config.toml
horizontal_flip = true
mlp_ratio = 3
head_dim = 64
qk_norm = false
inner_norm = false
loss = "cross_entropy"
max_precond_dim = 1024
grad_clip = 5.0
ema_decay = 0.99
batch_size = 256
Rows from block 5 of a small image classifier, named by matrix and row number. Rows with one number belong to one neuron. Each number is 128 + 32 x the weight over its row's rms, rounded and kept within 0 to 255. All counts start at 0.
After each neuron's rows are labels from the 100 images, of 14848, where the neuron reaches its highest value: "lies over" is the class under the peak. Only what is clearly more common there than usual is listed. The data: drawn small creatures on textured ground. In brackets: how many of the 100.
# fc1: MLP up (model.blocks.5.mlp.fc1.weight, 384x128), inputs 0-127
# fc2: MLP down (model.blocks.5.mlp.fc2.weight, 128x384, transposed), outputs 0-127

fc1.131 [118 160 149 134 125 172 158 114 165 133  80 112 138 150 180  52 126 171 176 123 173  93 161  82 112 111  69 125 174 129 161 160 108 167 163 138 146 165  79 132 150 128  99 140 138 125  85 117 145 121  67 114  93 101 161 102  79  94 167 128 141 141 156  99  85 170 114 102  64 127 166 157 163  67 113  99 108 162 133  92  72  95 111 104 102 104  79 207 148 148 165  85 109 142 103 135 105 138 126  99 157 121  87 155 119 143 179 136  81 141 137  98  78 147 113 178 177 160 150 152 166  96 131  98 170 102 170 119]
fc2.131 [112 108 149 106 138 109  99 166 165 116  83 165 128  70 114 122 141  69  62 118 110 131 129 118 158 137 153 189 138 159 154 161 123 172 133 137 156 120 131 172  55 135 121  98 139 107 129  84 113 139 124 109 127 107 131  96 159 149 105 107 163 138 182 155  98 122 103 112 156  64 171  71 136 144 143 132 125  97  67 146 115 128 146 255 219 117  94  94 114 113 164  87 111 127 152 115 105  99 128 152 163 118 112 138 121 137 160 119 126 118 163 106  31 148 134  89 133 144 195 145 113 122 117 142  81 112 127  78]
lies over: limb or head (26)

fc1.243 [180 101 136 162 173 112 138 140 116 101 108 107 111 154 143 177 189 127 178 124 109 134  74 191  92 138  91 206 104 148 134  89 136 138 119 104 191  63 160 129  99 105 188 128 121 129  96 168 118 148 137 159 163 133  99 114 128 152 138 107  80 123 119 112 151 146 143 145 161 180 128 120 163 157 140 152 119 126  63 142  62 101 113  97 101 138 142 165 173 172 119 164 147  97  76 103  98 138  61 155 103 134 140  85  52 140 106 163 137 141 173 136 118 151 130 216 169  97  70 103 121 122 153  91 156 125 153 137]
fc2.243 [197 129  91 161 140 112 172  42 181 152 114  79 162 124  67 131 123 130 151 193 132 107 191  67 135 129  91 120 118 183 164 168 132 114  91 154  77 105  77 106 100 173 145 146 142 118 176 102 137 133 105 150 147 137 153  95 159  80 109  60 144 139  88 159 127 101 111 131 133 158 100 151 155 103 146 143 170 147 198 147 115 133 123  94 183 127 104  79 106 169 111 119 141 142 144 158 205 128 175 115 141 171 199 156 165 116 121  91 144 140 104 165 101 133 106 138 140  92 109  93 117 137 154 143  93 120  94 121]
lies over: body (81)

fc1.247 [142  84  61  76 145  84  87 152 157 155 178 140 167 153 130  77 156 165  76 145 118 125 159 156 139 127 167  73 150 143 144 155 172 181 175 112 135 132 147 150 169 127  94 136  53 184  56 123 117 140 146  91  86 126 137 147 150 150  56  92 164  79 116 157 139 140  96 131 108 139 109  91 188 117 142 157 164 162 160  45 105 158 136 138 156 128 117 104 109  95 131 134 187 137 183 135 152 143 117 118 110  81 144 160 138 110 130 154  94 137 111  98  91 154  97 153 105 106  97 100 129 146 138  73  56 134 113 113]
fc2.247 [168 147 179 120  86 154 139  73 116 126 120 114 122 130 115 109 134 143 123 107 132 130 113 124 127  66 144 126  85 208 132 172 138 110  79  93 167 135 124 112 109 138 159 158 159 151 120  93 135 171 206  94 111 130 115  85 157 124 154 140 118 143 105 111 103 171 156 118  79 102 113 122 150 199 109  96 125  88 138  77  91 137 139 186 145  72 158 144  90 152 159 141  59 101 175 123 178 153  65 109  62 157 164 124 141 198 166  66 155  86 142  98 128 115 174  70 143 152  79 144 165 149 100 111 121 108 152 110]
lies over: body (51)

fc1.328 [171 142 141 107  94 129  64 143 143  67  93 197 143 161 119 147 155 140 192  76  79 118 116  99 145  90 146 109 166  92 169 120 140  61  98 155 112 113 120 126 113  75 103 102 104 123  98 153 144 104  96 120 141 123 130 106 119 139 151 127 132 102 110 149 104 166  84 104  87 142 140 115 118 112  89 144 123 167 177  86  50 204 134 112  96 107 141  84  80 190 159 165 140 160 114 103  55  84 156 103 194 109 157 150  95 121 133 160 159 145 177  97 133 165 157  98 158  95 138 109 147 181 161 155 103  97 150 134]
fc2.328 [ 85 130 148 126  87 114 125 142  73 201 103 105 143 131 167 115 127 176  45 159  75  88 134 123 188 128 131 142 141 127 165 131 140 117 105  89  98 132 135 159 127 130 147 168 108 184 109 121 113 100 106 175  85 144 105 126 138 102 155 217 152 162 168 157 145 133 105 113 152 159 132 180 163 165  63  78  79 120 114 131 133 110 105  94 156 147 159 114 122  76 128  61  64 113 166 133 142 137 159 144 114 194 111 162 161  73 116 114 128 158  66 162 102 153 102 152 175 106 127 139 133 142 113 121 154  54 134 100]
lies over: limb or head (74)

fc1.119 [160 129 147 104 134 137  97 139 120 145  59 122 112 153 131 106 163 125 127 156  61 147 137 106  59 111 147 126 186 167 153 201 149 114  80 129 163 166 141 177 132  77 109 153 108 142 113  85 126 149 103 138 170  48 164 127 147  99 146 152  71 169 100  80 128 124 152  77 118 118 181 127 144  72 117  98 149 177 153 103  49 143 166 112 103  88 119 113 135 156  73 107 101 104 138 128 105 112 174 103 108 130 129 123 103  98 131 143 115  99 118 119 140 168 136 183 205 179 189 157 141 162 146 110 150  66 118 106]
fc2.119 [120 176 160 144 128 126 171 143 147 103 183 154 153 126 151  98 114 121  70 133 110  26 208 140 128 115 130 160 165 129 142 106 129 106 145 152  77 177 185 147 156 108 127  88 129 140  97 176 161  48  57 138  77 140 109 108  84 138 114 150 148 142 137 176 123 143  98 160 177 112 161  70 118 104  34  82 100  84 143 127 139 137 104 183 143 132 102 163 135 117 155 139 125 124 113 126 111 106 103  87 140  77  95 109 147 169 175 119 112  64  78  88 130 109 128 161 144 128 147 133 147 132 144  99 153 111 141 153]
lies over: limb or head (53)

fc1.340 [172 125  94 104 145 125 104 156 162 128 116 207 135  80 156 133 148  98 148  89 145 169 122 110 138  94 106 118 118  84 169 139 131  85 125 124 181 129 118  80 139 133 123 139 132 127 115 173  85 128 171 131 126  98 172  73 122 147  89  84 129 179 106 129 115 180  80  98 124 163 150 135 139 107 169 182 103 108 196 116 133 118 166  79 155 174  92  50 137 115 161 163 109 150  71 185 125 137 163 136 152 122 147 139  81 153 104 142 137 144 156 151 122 197 103 103  94 107 138  85 109 151 151 168 185 105 206 195]
fc2.340 [108 111 141 113  75 147 128 126 111 199 139 145 117 158 114  90 142 140 105 151 133 132 122 166  81 130 168 153 140 115 154  76  99 205  96  76  90 113  94 168 129 173 142 132  99 119 151 123 126 118  82  71 104 152 111 162 123 136 109 118  83 126 166  92 105  80 155 114 132  60  98 183 168 156 116 141 168 124 123 101 128 173 103 132  29  88 172 190 132 185 156  44  88  88 103 105  98 135  87  90 155  99 151  98 166  91 156 161  99 131 137 146 148 136 160  96 121 101 116 161 101 108 166 114 135 105 172 130]
lies over: body (35)

fc1.180 [124 141 112  82  43 133 100 123 176 120  62 203 140 127 167 171 139 190 144 147  78  99  96  95  87 128  99 131 144  61 197 102  91 176 133  85 116 104 166 130 135 146 106 141  90 137  96 130 122 133  99  73 116  98 155 162 139 126 163 159 162 132 119  81 118 194 102 107  72 133 166 117 154 106 140 138  70 102 124 118 169 158 122 140 157 134 171 165 142 148 121 105 117 131 159 114  72 114 174  91 108 160 164 112 140 170 127 148 167 173 145 106 144 189  91  55 116 103 128 122 110 179 149 161 121 142 128 113]
fc2.180 [108  99 146 170 199 138 148 159  63 150 167 191  89 189 119 135 154 116 121 149 140 154 122 122 154 135 161 149 104 141 123 157 140  68  71 151 122 135  92 168 162 142 155  90 142  88 132  85 122 111 133 154 117 168 116 132 122 215  80 160  87 119 204 159  84  90 182 109 201  84 132 120 115 119 100 171 183 118 158 167 102  95 130  99 129 121 129  83  78 146 130 103 106  79 107 135 102 147 179 160  74 147 126 124 134 108 102  75 126 151 138 113  99 161 141 157 117 154 150 141 106 112 135  95 173 123 191 160]
lies over: limb or head (26)

fc1.13 [138 146 111 153  78 157  90  77  86  97 122 146 155 125 102  75 171 143  78 126 114 125 102  72 113 150  88  74 140 127 130 157 151 116 116 112 135 101  92  86 113 136  70 170 111 120  71 108  97  95 156  69 117 120 155 119 121 121 118 144  86 216 113 185 146 128 134  82  69 144  95 131 126 168 125  71  78 162 180 156  86 136 128 134 128 127 188 147 134 181 100 152  70 107 136  83 111  87 149 122 115 115 184 151 122 155 178 127 147  99 118 145 115 198 130 142 145 132 198  99 173 161 132 106 186 142 129 138]
fc2.13 [140 143 128  96 130  78  81 111 128 131 137 111 122  90 135 181 154 145 171 160 107  80 137 181 109  72 153 200 128 121 142 116 153 107 135 104 118 194 128 167 179  76 208 188 100 181 138 168 169  84 108 128 115  85  99  91 127 111 146 142 139 148 172  94 137 114 121  42 125 121 172 176 130  90 146 164 126 158 112 110  75 145  66 147 145 179 111 158 112 188 158 129 151 116 130 146 116 111 147  89 161 145 129 120 150 106  90 114 128 104 111  99 102 179 197 152 187  99  70 155 138 137 128 135 107 117 116 147]
lies over: limb or head (58)

fc1.366 [125  89 119 151 123 110 182 150 108 141 101 114  85 124 162 101 147 112 119 116 110  86 170 104 110 148  92 123 130  83 121 160 121 103 129 104 103 131 166 112 162 144 151 127 114 173 172 151  94 109 144 124 165 144 126 148 154 126  50 119 130 107 141 163 103 140 147  82 100 158 135 158 158 124 152  85 147 179 128 214 129  90 154 131 100 175 133 146 118 164 136  89 136 141 151 129 151 137 181  75 137  57 150 128 115 158 151 133 108 111 114 193 100 146 213 157 197  59  84 140  64  56  78  62  85 103 137 119]
fc2.366 [132 113 170 132 108 166 163 146 143 114  99 171 171 140 174  94 150 110 140 102 177 123 116 141 150 151 108 133 103 137 102  79 147 108 185 122 163 123 116 114 124 118  87 200 106 104 133 121 218  99 111  99 135 151 173 170 133 145  73 166 183 174 108  67 114 129 152 135  97 102 139 141 123 116 106 173  85 129  89 135 113 169  97 173 123 189 172  96 160 154 116 227 113 161 135 131 113 142 127  78 131  93 119 139 139 104 125 152 155  73 119 106 131  86  94 181 136  95 140 103 102 140 172 190  99  79 193 107]
lies over: limb or head (99)

fc1.373 [167 154  83 131 114 128 137 177 140 105 120 148 191 140 201 169  88  75 124 144  93 133 127  77 134 141  84  99 144 183 125 142 143 104 166 156 150  86 109  97 111  84  81 145 102 174 145 173 122 193  96 111 114 208 133 155 110 108 132 116  92 165 116 189 132  73 116 122 112 120 161 149 107 109 134 112 110 102  98 107  98 137 200 171 115 123 141  66 141 130 138 102 121 135 122 163 128  58 124 120 125 136 166 170 140 174 105 147  51 111 108 110 137 174  85 120 113 112  69 131  99 146 151 138 165 121  70  66]
fc2.373 [116 115 134  87 147 169  91  83 137  98 181 176  75  95  70  73 137 127 112 131  83 113 122 134 115  92 157 142 110  75 147 120 112 103 144 104 148 141 166 171 101 112 196 118  80  86 189 105 162 146 142 147 145  88 163 109 170 150 151 152 171 125 137 143 112 138 136 111 146  63 107 177  58 153  81 130 110 135 119 104 174 137  91 148 120  63  85 181 131 159  73 108 149 156 115 110 101 142  95 143  88 104 130 101 102 113 151 140 145 137 123 147  77 150 107 151  81 133 138 184 167 128 123 122 123 121 175 234]
lies over: limb or head (28)

fc1.228 [ 94 131  73 114 134 126 154 105  70 158 148 144 105 148 153 135 129 182  98 214 116 106  71 131  77  86 121 103 132 120 193 142 153  45 141 131  95 158 115 129 164 134 133  92 142 156 123 140 109 115  54 163 164 147 146 143  82 149 153  71 114  92 123 149 102  96 132 152 155 167 153 132 112 131 104 140 130 133 135 153 119 137 165 160 146 165 108 147 165 139  66 110  95  90  79 102 100 163 119  74 155 123 111 186 117 145 132 179 169 173 154  93 112 152 203 119 153  67 124  79 108 132 140  82  97 139 105 192]
fc2.228 [117 220 105 119 104 141 121 136 205 117 102  72 174 165 181 126  93 136  78  73 210  92 108 111  49 129 122 110  92 135  81 142  83 104 138 121 142 104  79 157 134 145 143 169  52 174 118 157 129 131 140 130 130 121 136 103 164  57 112 174 163 177 138 115  92 130 185  99  77 136 127 157 127 125 139 128 110 141  97 141 164 167 116 183  99 161 173 151 170 136 117 142  96 105 123 146 119  90 135 113  87 100 139 167  89 124 138 110 124 114 112 126 104 153  87 109 133 144  65 166  97 143 158 152 136 143 143  83]
lies over: limb or head (40)

fc1.39 [125 163  96  65  74  85 138 165 139  80 114 177  66 124  81 102 138 105 128 139 159 132 212 205 127 139 167 144 100 123 109 132 117 142 126 144 138 102  77 130 158 157 161 166 151 136 127 118 138 113 117 178 116 126 144 122  94 110 119  91 173 150 107 144 103 159 145 126  91 140 113 122 154 108 118 129 161 106 110 116 149 113 124 172  93 134 148  86 104 142 124  53 131 148  91 134 107  85 124 118 152 119 136 107 170 146 183 154 155 123  63  35  74 135 160  91 129 107  72 163  89 126  62 144  36 170 120 131]
fc2.39 [113 123  97 148  92 165 103 138 154 113 193 130  91 149 147 106 128 130 167 160  56 145 143 112 196 122 124 165 114 203 163 143 125 131 100 105 139 117 140 131 158 154  98  98 152  99  97 137 134 135 114 121 140 141  62 151 180 119 176  85 126 154 123 119 147  92  92 163  99  79  71 162  91 106 132 116 112 116  66 115 127 158 142  90 118 151 131  87 131  89 140 129 121 131 163 138 126 121 195 101 120  91 151 137 154  70 128  82  89 119 131 162 177 113 119 137 139  88 209 145 170  83 160 145 178  37 117 203]
lies over: limb or head (34)

fc1.233 [147 160  90 127 116 103 167 126 155 115  87 176 148 113 148 167 128 154 126 158  15 126 133 116 163  93 116 107 151 144 181 130 131 137 164 124 119 148 125 172  95 138 117 182 171 138 149  77 118 147 123  99 134 148 105  86  80 115 128 167 118 169 137  82 123 176 181  77 127 161 104 169 186  98 167 144 113 161 106 147  79 131 185 136 114 142 167 136 165 146 156 101  67 103 146 102 103 104 142  12 154 135 155 195 145 121  60 143 138 127 147 126 129  96 113 115 150 137 138 187 117 118 159 127 117  73 134 116]
fc2.233 [ 85 146 177 158 135 106 113  92 105 130 142 141 126 139 131  57 126 147 116 108 144 118  63 170  81 152 167 113 137  97 108  85 131 123 139 154 121 148 225 100 145  76 140 125 115 148 141 170  96 112 105 119 136 109 159 184 127 130 141 142  94 144  72 127 103  87 149 156 177 181 153 166 108  99  93 134 112  99 149 179 172 131  84 125 152 144  92 205 107  66 156 188 131 117 119 152 114 137 132 169 115 136 155 116 162 174 144 152  96 133  75 106 103 170 115 153 119 140 187  99  50 105  88 128 185 101 167 173]
lies over: limb or head (70)

fc1.378 [151  94 205 129 129 111  70 136  99 111 114 143 176 166 140 141 138 162 125 140 136 141 138  83  58  86 194  70 103  95 166 221  97 123 150 157 139  77 137 148  78 156 123 162 125 113  90 154 166 110 180 159 159 123 124  86 148 143 105 128 181  90 138 161 131 128 129 140 111 115 145 112 156  82 107 146 139 161 125 135 120 128 102 113 125 148  79 173 160 130 189  85 196 126 102 142 129 111  71 131 149 159 106  84 147 173 125 105 134 118 104 182 125 114 176 104 133 142 177  35 127 128  81  86 149 148 130 133]
fc2.378 [122  88  81 133 186 119 178 134 136 155 108 102 165 130  64 159 101  73 124 167 184 126  70 139 136 144 114  85 169 158  95 153 158 134 110 155  47 141 171 148 145 149 116 100 139  97 158  72  89 184 159 142 101 107 145 164 123 131  94 164 108 158 138 132 109 123 117 127  99 126 151  80  84 136 134 111 120 173 163 133  71  62 190 101  91 117 174 114 103 132 106 147 123 113 133 166 127 142 127 117 123 189  55 117 146  67 185 140 147 159 129  81 143 139 111 151 198 101 117 159  87 126 125 112 118 188 113  98]
lies over: body (98)

fc1.351 [170 136 147 124 106 146  88  67 106 137 123 137 144 159 133 114 112 134  88 143 120 116 130 123 171 112 128  54 121 153 141 179 118 139 140  64 160 107  88 165  93 130 119  93 126  98 152 114 138 138 119 128 100  74 153 193 152 155  77 154  72 137  95  83 142  57 128 118 144  85 139 144 117 156 143  83 130  94 166  81 125 143 121 170 163 175 157  77 187 137 145  99  95  88 104 145 131  67 167 146 164 124 164 163 122 196  55 147 107 143 137 100 191 133 201 176 159 130 154 122 148 103 191  99 151 121 111 121]
fc2.351 [118 155 111  70 151 162 140 136  64 144 130 150  89  89 150 123 127 137 166 183 128 108 154 159  54 170 119 150 162  88 116  66 149 114  83 131 146 196 150 118  91 139 181 124 124  71 144 145  99  79 106 126 133 211 144 154 110 100 192 116 117 105 125 141 122 153 170 133 108 141 181 137 156 115 114 181 124 180 172 165 105 154 110  96 147 137  79 111 120 136  96 149 209 155 113 119  78 177 160 101 110 104 144 109 140 119 134 167 150 104  73  97 159 193 137 120 110 124 153 153 159 119 136 130 204  86 126 128]
lies over: limb or head (47)

fc1.375 [134 116  72 133 125 148 232 121 142 121 129  98 147  83 149 176 100 124 148 157 147 130 178  88 133 161  74 151 137 117 165 164 116 139 114 124 143 133 170  85 153 126 136 151 160 158 176 100 140 144 164 135 149 147 136 122 204 113  81 138 197 115 161  84  94 135 130 117 126 111 151 147  96 164 122 125 139 115 192 143 130 107  91 147 155 150 179 117 173 175 126  48 119 124 155 191 100 113 138 126 141 203 125 111 110 142 152 160  95 158 135  94 168 111 139 105 152  52  86 143 105 124 165 195 122 167 126  59]
fc2.375 [179  88 150 130  94 153  34 143 113 114 149 153 102 135 137  84 195 158 131 109 122  85 130 139 148 105 119 170 156 137 121 157 109 129 144 138 176 129 105 142 118 122  88 109 144 140  67 113  65  97 107 171 119  98 144 147 158 141 101 171 123 100 173 159 162 127 126 142 148 101 135 118 191  87 132 124 110 161 125 152 110  90 150  81  71 129 177 182 101 148 153 143 163 113 108 111 130 155 165 170 117  61 214 153  97 105 152  94 153 110  85 134  44 108 156 170 121 119 135 126 125 147  82  50 151  99  93 159]
lies over: body (73)

fc1.239 [101 112  74 159  91 119 169  88 138 102 147 161  97 114 100 119 149 129 126 115 162 138 150 125 165 160 182 183 129  47 111 150 130 172  84 131 124 149 121 137 114  99  95  96 139 201 192 107 123 115 184 176 151 135  92 150 131  68  89 178  82  93 105  85 173  58 104 126 103 153 122 152 127 114 112 134  98 187 118  76 101  92 167 172  99 165 142 144  78 166 196 114  94  94 155  66 104 159 107 115 118 135 148 151  98 152  83 153 126 181 141 137 120 128 133 146 116 146 122 125 105 147 157 105 112  83  71 113]
fc2.239 [123  73 146 135 183 170 119  88 147 160  67 123  97 150 113 140 174 155  78  74 104 173 122 157 121 125 184 113  82 129 127 163 109 114  90 114 116  99 146 165  89 154  94 163  94  67  70 146 136 148 138 145 151 159 128 109  96 142  87 108 156 129 114 157  74 208 110  96 137 101 135  74 127 184  93 110 130 107 141 130 126 127 183  72 118  94 163 204 135  91 124 193 178 116 104 144 102 140  83 157 142  96 118  94 156  94 120 137  82 134 107 164  76 101 115 110 104 183  97 149 138 106 173 105 114 100 160 130]
lies over: limb or head (30)

fc1.16 [104 104 198 149 182 122 121  94 112 136  66 157  81 153 167 136 179  84 130 138 132  84 157 170 150 156 124 105  96 106 102 183 129 148  92 164  49 114 161 161 165 142 167 130  52  98 158 145 133 103  98 168 185 143 115 142 120 132  76 157 119  93  92 165  69 168 148 149 117 155 103 171 115 127 137 145 102 144  94 117 172 136  95 144  57 113 146 114 108 146 136  74  83 134 150 142 102 111 125 162 156 173 142 151 120 191 131  86 110 103 109 101 196 136 150 117 119 146  69 130  91 174 132  88 130  92 159 134]
fc2.16 [116 206  91 117 101 128 149 165 118 151 142 133 144  77 108 120 125 112 165 152 124 103 121 161 161 128  95 154 154 168 167 123  98  94 136 138 155 109 107 141  33 167  66 148 185 107 192 127 172  88 127 131 116 105 136  52 104 179 123 148 130 125 168 141 139 115  93 145 161 143 112 117 126 151  89 152 147 172 142  91  89 118 149 104 169 151 128  86 106 147  81  71 130 141 111 185 190 171  87  99 153 121 118 123 137  73 120 156 205 138 168 111 145 120 165 128 132  75 212 132 125 138 164 106 142 117 176 129]
lies over: limb or head (76)

fc1.165 [123 225 123 108 116  97 113  85 135 182  96 175 146 117 168 116  73  88  84 155  91 104 122 181 120 115 168 140  82 104 129 149 102 108  88  99 108  95 165 105 207 132  96 106 141  89 117 138  93 123 112 126 136 159 139  68 164 154 103  91  63 111 165 127 144 180 126 188 180 150 110 149 179  99 136 179 155 162 156 116  92 137 146 151  94 121 126 100 157 100 134 132 112 110 103 140 183  88 135 112 106  94  96 150 111 110 102 181 141 181 197 136  76 152 114 126 115 129 104 106 120 180 141 118 177 155  99  97]
fc2.165 [ 72 122 134 110 129 134 177 197 187 154 110 137  78 125 113 140 109 204  87  93 109 118 214 135 134  69 139 121 135 193 109 172 112 124 140 143 162 146  97 102 130 129  97 117 146 154 145  81 126  95  86 143 111 171 105  77 123 133 156 179 119  92 105  91 170  53 159 203 106  88 151 102 122 148 146 143  96  71  95 130 125 187  94 124 134 138 109 111 171 139 137 117 111 100 110 138 104 139 133 144 128 122 180 147 106 153 127 108 153 105 117 125 206 118 158 133 139 162 176 134  61 100 120  98  84  84 171 129]
lies over: body (93)

fc1.28 [116 118 152 100 105  77 154 170 123 120 143 180 164 144 160 105 103 134 195  68 151 116 140 133 143 123 123 151 135 131 129 151 159 178 116 146 186  95 155 103 165 175 164 140 139 130 168 129 104 116 131 174 143 154 179  87  55 169  73 130 176 107  98 219 106  91  81 147 123 175 124 110 152  77 158 107  94 145 131 114  90 120 118 123 146 127 171 153 127 103 102 102 129 134 143  51 102 112 112  76 148 150 155 128 168 131 206  99  64 163 159 115 136 164 153  93 125 105  89 132 111  89 158 132  61 117 160 137]
fc2.28 [123 169 131  96 153 147 162 157 159  61  70 101  90 108 108  87 133 156 119 112 151 173 152 167 128 166 142 191  90 161 150 102  91 128 125  77 158  97 109 166 195  71  98 121 133 109  95 131 143 109 134  83 154  61 137 167 159 168 159  41 110 128 125 154 159 195 152 114 144 102 158 124  94 157  94 132 147 110 129 123  97 158 168 102 125 124  91 155 183 108 130 139  97 102 117  98 211 140 140 139 129  72 114 127 128 138 127 132 112 117 138 188 106 163 137 131  95  45 173 120 120 170  71 144 102 129 110 130]
lies over: limb or head (45)

fc1.224 [197 183 217  71 134  42 135 108 169 120 179 159 124 107 126 129 126 143 103 102  64 120 126  95 140  86  86 149 170 108  91 122 133 154 160  89 155  59 140 142 116 179 101 129 125  82 142 122 161 126 171 111  87 137 129 167 131 148 189 153 104 183 136 175 104  91 109  94 130 153  85 112 157  74 137 135 147 131 138 159  99 155  77 168 118  91 193 116 113 187 127 163 167 156 149 115 135 106 113 116 157 160 159  69 119  94 104  60 137 132 129 101 132 145 112 134 110 111 133 113 152 168 140  99 171 118 134 137]
fc2.224 [105 110  86  91 188 117 138  98  76 146 112 101 160 164  87 137 145 149 132 145 129 152 100 178 102 166 154 105  98 129 141 130 108 127 101 150  70 150  93 114 141 119 152 196 113 162 136 157 121 200 117  75 103 124 120  72 148 117  92 110 181  56 206  94 120 123 165 152 150 136 131 164  96  93 132 130  96  97 130 120 149 160 161 139 127  74 123 123 118  68 217 105  80 144 147 134 107  92 143 104 152 178 146 132 111 121  83 129 159 169 115 155 159 111 150 119 113 148 126 162 161 128 163 197 141 194 162  66]
lies over: body (41)